A small multi-label image tagger, trained from scratch.
Model: 32-pixel images, arch repvgg.
Data: trained on streak pictures of flow and ridge fields, 195000 training examples, 13.7 epochs.
Rows from block 4 of a small multi-label image tagger, named by matrix and row number. Rows with one number belong to one channel. Each number is 200 + 20 x the weight over its row's rms, rounded and kept within 0 to 999. All counts start at 0.
After each channel's rows are labels from the 100 images, of 14848, where the channel reaches its highest value: "colour at peak" is the nearest of a few named colours to the mean colour under the peak. Only what is clearly more common there than usual is listed. The data: streak pictures of flow and ridge fields. In brackets: how many of the 100, against the usual share in percent.
# c3: 3x3 conv (model.blocks.4.c3.weight, 128x128x3x3, each kernel summed), inputs 0-63
# c1: pointwise conv (model.blocks.4.c1.weight, 128x128x1x1), inputs 0-63

c3.7,189,211,185,187,219,225,159,111,209,170,192,181,209,186,219,218,178,162,179,217,205,199,180,217,163,229,219,178,223,206,183,177,174,222,188,202,192,204,196,195,214,197,214,210,175,186,231,201,176,232,205,195,198,194,217,222,181,195,164,216,205,214,185,201
c1.7,198,213,206,207,196,212,207,135,209,175,200,178,177,206,221,182,166,194,208,223,227,187,189,218,164,194,188,192,200,199,167,180,198,206,191,226,268,217,158,211,191,183,183,198,214,202,205,186,183,209,162,207,176,203,216,218,202,198,200,222,216,218,194,189
colour at peak: white (35 vs 3)

c3.84,252,192,212,200,198,222,231,200,201,196,211,215,206,228,213,162,210,202,215,234,182,204,202,214,209,185,224,234,230,233,225,237,198,207,209,220,214,211,199,210,154,174,205,236,185,211,191,210,229,173,231,200,219,238,188,193,189,212,188,198,236,199,203,236
c1.84,212,194,217,212,225,182,227,189,200,180,186,163,204,214,215,162,220,205,208,211,183,201,193,220,201,185,232,236,213,226,223,197,228,199,216,206,247,196,192,181,179,181,188,191,190,195,206,183,218,157,236,198,213,217,192,213,204,209,146,203,224,191,180,230
colour at peak: black (57 vs 3.4)

c3.54,139,205,210,172,207,139,171,226,220,192,241,188,227,206,200,181,195,188,176,205,191,212,194,217,176,195,175,197,197,195,194,194,207,193,183,185,224,207,188,182,189,184,198,188,213,205,200,178,181,212,191,184,179,177,150,173,176,198,173,213,209,218,180,181
c1.54,180,184,214,198,218,198,186,219,194,193,201,182,207,192,207,210,217,202,204,183,202,224,194,224,186,201,199,211,206,189,206,230,234,215,200,211,223,213,194,163,208,192,206,215,240,217,187,189,195,189,203,179,190,191,132,191,182,208,198,215,223,252,197,156
colour at peak: white (33 vs 3)

c3.25,179,214,166,209,194,228,194,210,215,190,221,176,214,233,199,210,180,202,199,199,202,236,219,203,201,142,215,213,217,236,203,226,218,220,181,222,201,176,187,202,223,236,190,181,208,238,223,210,165,194,197,187,177,201,213,180,190,173,224,206,209,198,226,187
c1.25,173,174,190,216,208,191,160,205,165,210,205,191,200,180,204,228,210,193,183,215,215,202,192,191,171,189,197,199,192,194,193,240,202,247,175,183,210,163,207,173,146,219,203,171,203,221,213,182,207,237,223,184,196,249,208,209,187,197,199,187,216,179,214,173
colour at peak: white (41 vs 3); black (40 vs 3.4)

c3.40,216,188,202,219,171,207,207,214,209,177,181,188,160,150,207,190,206,227,212,215,213,192,202,180,202,217,200,231,210,189,236,208,184,169,211,232,170,197,215,196,174,192,210,231,200,193,230,224,192,183,190,211,210,184,178,229,198,233,208,182,207,168,216,207
c1.40,191,183,171,239,190,186,163,218,203,174,165,186,176,241,193,211,213,232,183,190,229,195,175,179,185,205,217,193,205,183,211,198,170,213,170,220,180,199,188,170,184,198,170,234,203,186,222,265,212,187,188,213,217,201,192,209,200,257,230,202,224,169,210,206
colour at peak: black (28 vs 3.4)

c3.41,201,185,166,214,187,227,196,159,179,179,212,214,214,212,196,193,205,171,205,191,223,170,207,202,213,208,217,182,219,193,211,167,200,224,182,235,200,178,171,187,193,150,221,223,161,202,168,168,209,238,211,213,228,208,187,200,212,189,165,206,190,218,210,201
c1.41,186,207,181,196,196,180,193,194,188,188,204,205,192,184,173,229,191,194,211,207,199,191,187,185,208,254,212,195,150,179,200,212,211,211,224,180,200,203,209,197,236,129,206,221,195,256,168,195,222,211,177,189,192,180,220,189,222,182,178,181,202,221,215,222
colour at peak: black (57 vs 3.4)

c3.15,212,193,186,189,192,179,183,198,161,180,184,187,163,186,219,159,174,183,204,185,209,177,205,191,174,178,253,229,161,206,174,196,190,196,177,207,182,203,190,193,213,217,187,180,178,195,181,170,182,217,211,175,242,207,189,186,187,167,192,178,173,224,202,215
c1.15,190,203,207,159,202,192,177,225,169,191,198,147,144,226,201,160,176,212,196,206,213,200,239,194,223,228,245,198,178,196,180,202,184,206,195,168,193,203,198,206,240,198,177,213,191,202,195,207,211,201,195,209,205,218,210,187,195,193,199,212,183,180,216,190
colour at peak: black (86 vs 3.4)

c3.52,195,182,155,194,185,190,188,231,212,201,174,183,225,223,220,171,182,204,204,210,200,207,220,202,219,196,196,210,184,218,172,183,239,198,213,211,187,193,176,175,213,197,156,190,192,175,204,185,166,209,189,159,114,189,212,192,192,216,170,222,208,207,189,214
c1.52,212,225,210,203,228,193,181,181,183,222,207,185,208,189,215,214,200,199,190,207,183,206,192,166,179,178,226,236,225,208,179,185,220,203,210,230,193,164,191,210,221,224,212,180,195,214,176,226,201,211,181,196,118,220,208,194,211,191,232,196,203,199,171,182
colour at peak: white (45 vs 3)

c3.0,147,203,216,194,203,211,184,173,188,217,207,202,198,202,176,187,171,216,206,183,195,185,198,203,152,217,201,178,194,193,207,207,226,243,212,209,185,197,198,219,205,184,203,210,174,203,185,215,184,208,196,215,212,212,200,178,211,127,260,199,188,198,207,199
c1.0,138,179,210,211,191,197,181,212,183,213,186,204,173,219,170,201,192,226,217,204,218,161,216,207,189,203,205,200,192,210,208,192,206,241,177,198,189,194,169,201,197,168,210,202,173,195,158,213,231,203,199,213,193,241,215,178,207,154,241,181,215,202,200,226
colour at peak: white (52 vs 3)

c3.113,182,201,208,192,193,212,174,228,241,169,199,193,185,192,199,196,206,163,195,180,204,153,205,208,180,209,228,202,227,197,198,188,231,203,198,196,199,191,218,197,208,211,189,181,233,214,238,189,197,196,188,200,207,201,230,195,203,198,196,228,191,193,155,216
c1.113,194,183,222,188,177,209,194,226,200,181,206,173,206,153,182,181,212,153,142,201,192,171,202,222,210,205,218,193,230,216,205,177,192,194,212,215,158,182,229,204,188,187,206,191,192,181,181,201,219,203,222,198,201,207,239,181,178,241,192,218,224,220,208,190
colour at peak: black (43 vs 3.4)

c3.63,162,195,194,168,165,193,178,190,228,200,203,209,164,198,199,212,227,163,174,201,202,166,217,177,238,233,193,238,223,188,217,196,217,237,175,211,222,174,185,194,197,223,201,212,204,183,210,170,204,219,221,215,185,174,179,211,211,207,162,202,204,190,184,140
c1.63,225,198,223,162,201,215,170,184,190,209,201,200,184,194,157,189,206,162,171,226,209,200,194,192,217,194,226,234,175,232,225,210,183,202,172,192,182,189,170,174,203,208,225,232,189,181,234,208,202,201,209,207,176,205,174,188,209,202,190,183,187,194,189,143
colour at peak: black (53 vs 3.4)

c3.53,181,206,195,184,226,189,216,195,216,160,202,181,191,181,199,184,194,219,183,195,225,182,188,217,193,196,172,190,184,209,204,176,181,219,184,202,201,218,195,204,189,209,183,218,184,202,196,195,199,204,180,202,182,113,215,186,214,175,174,201,197,163,191,202
c1.53,227,213,202,207,206,186,208,158,231,178,173,196,226,174,176,206,166,218,213,179,212,199,168,241,210,234,211,205,230,192,204,187,193,240,198,184,195,238,191,229,189,196,202,180,183,198,201,210,217,168,199,206,221,175,201,200,214,178,221,193,198,219,178,201
colour at peak: white (43 vs 3)

c3.23,194,171,201,229,233,180,189,198,205,200,212,201,210,207,207,175,183,211,204,170,191,173,216,139,225,181,233,215,232,222,220,228,255,212,225,246,186,207,195,194,220,198,176,206,198,209,212,227,225,200,204,196,197,184,214,211,188,209,172,236,203,198,181,198
c1.23,180,181,230,191,202,156,167,220,207,203,219,232,206,216,174,196,201,244,208,165,217,168,189,173,202,192,209,211,205,241,202,235,204,217,207,215,173,208,198,200,180,175,187,205,200,151,214,214,216,165,234,181,209,199,245,184,221,212,202,216,202,175,185,188
colour at peak: white (29 vs 3)

c3.124,180,212,233,228,197,200,201,237,188,184,194,159,211,209,220,205,179,183,211,252,189,200,231,183,198,186,180,179,165,182,173,183,205,175,193,195,219,200,251,182,200,191,171,216,216,199,245,190,170,182,169,202,191,166,194,193,230,205,180,211,258,192,210,194
c1.124,164,179,204,160,198,202,221,234,202,193,216,163,222,212,243,216,179,194,189,252,222,182,235,222,198,219,198,194,189,179,197,185,166,209,199,197,229,191,226,192,210,209,182,198,206,196,219,198,189,217,188,195,186,159,192,204,221,219,168,202,241,183,190,224
colour at peak: white (34 vs 3); black (34 vs 3.4)

c3.60,202,217,204,221,202,163,198,222,143,201,206,167,210,172,187,194,182,156,240,206,173,188,185,196,185,210,199,200,199,189,200,178,210,213,200,197,212,195,211,189,180,166,218,199,198,203,195,198,186,200,210,198,177,206,211,170,189,216,194,205,168,203,201,204
c1.60,220,209,195,224,184,198,227,235,187,185,174,174,206,200,214,207,196,172,176,221,181,207,188,190,207,177,212,214,237,213,210,174,208,218,198,215,194,190,212,176,205,175,218,218,202,192,217,206,215,210,215,208,215,174,214,205,213,212,178,208,174,168,198,211
colour at peak: black (71 vs 3.4)

c3.33,201,194,187,173,213,198,170,205,212,206,195,171,236,206,207,182,192,168,192,197,197,187,184,201,216,218,178,176,142,210,219,206,194,145,181,202,212,207,168,184,157,218,219,195,195,187,188,213,216,225,181,221,170,189,195,239,212,169,199,205,198,200,185,202
c1.33,207,201,183,185,177,182,185,233,211,191,239,185,215,195,223,195,198,180,202,208,147,140,172,236,201,234,195,191,226,209,207,184,220,156,221,217,206,208,206,182,194,226,216,202,147,167,211,223,202,203,222,232,181,209,202,183,229,237,216,218,200,199,205,206
colour at peak: white (49 vs 3); black (35 vs 3.4)

c3.103,180,190,203,214,191,201,207,175,185,194,213,212,200,201,197,147,180,170,187,189,194,194,190,180,168,192,184,179,191,219,183,208,213,206,193,201,213,212,197,202,175,187,192,206,181,177,198,209,204,184,184,183,158,191,194,160,208,170,215,201,206,178,178,224
c1.103,181,181,190,212,230,181,177,172,182,171,197,203,212,195,170,202,183,199,169,190,181,190,184,178,176,199,215,179,217,219,180,224,219,210,198,221,204,210,169,174,174,186,219,193,196,179,194,200,211,196,193,216,208,197,185,193,199,163,190,198,241,210,193,223
colour at peak: white (49 vs 3)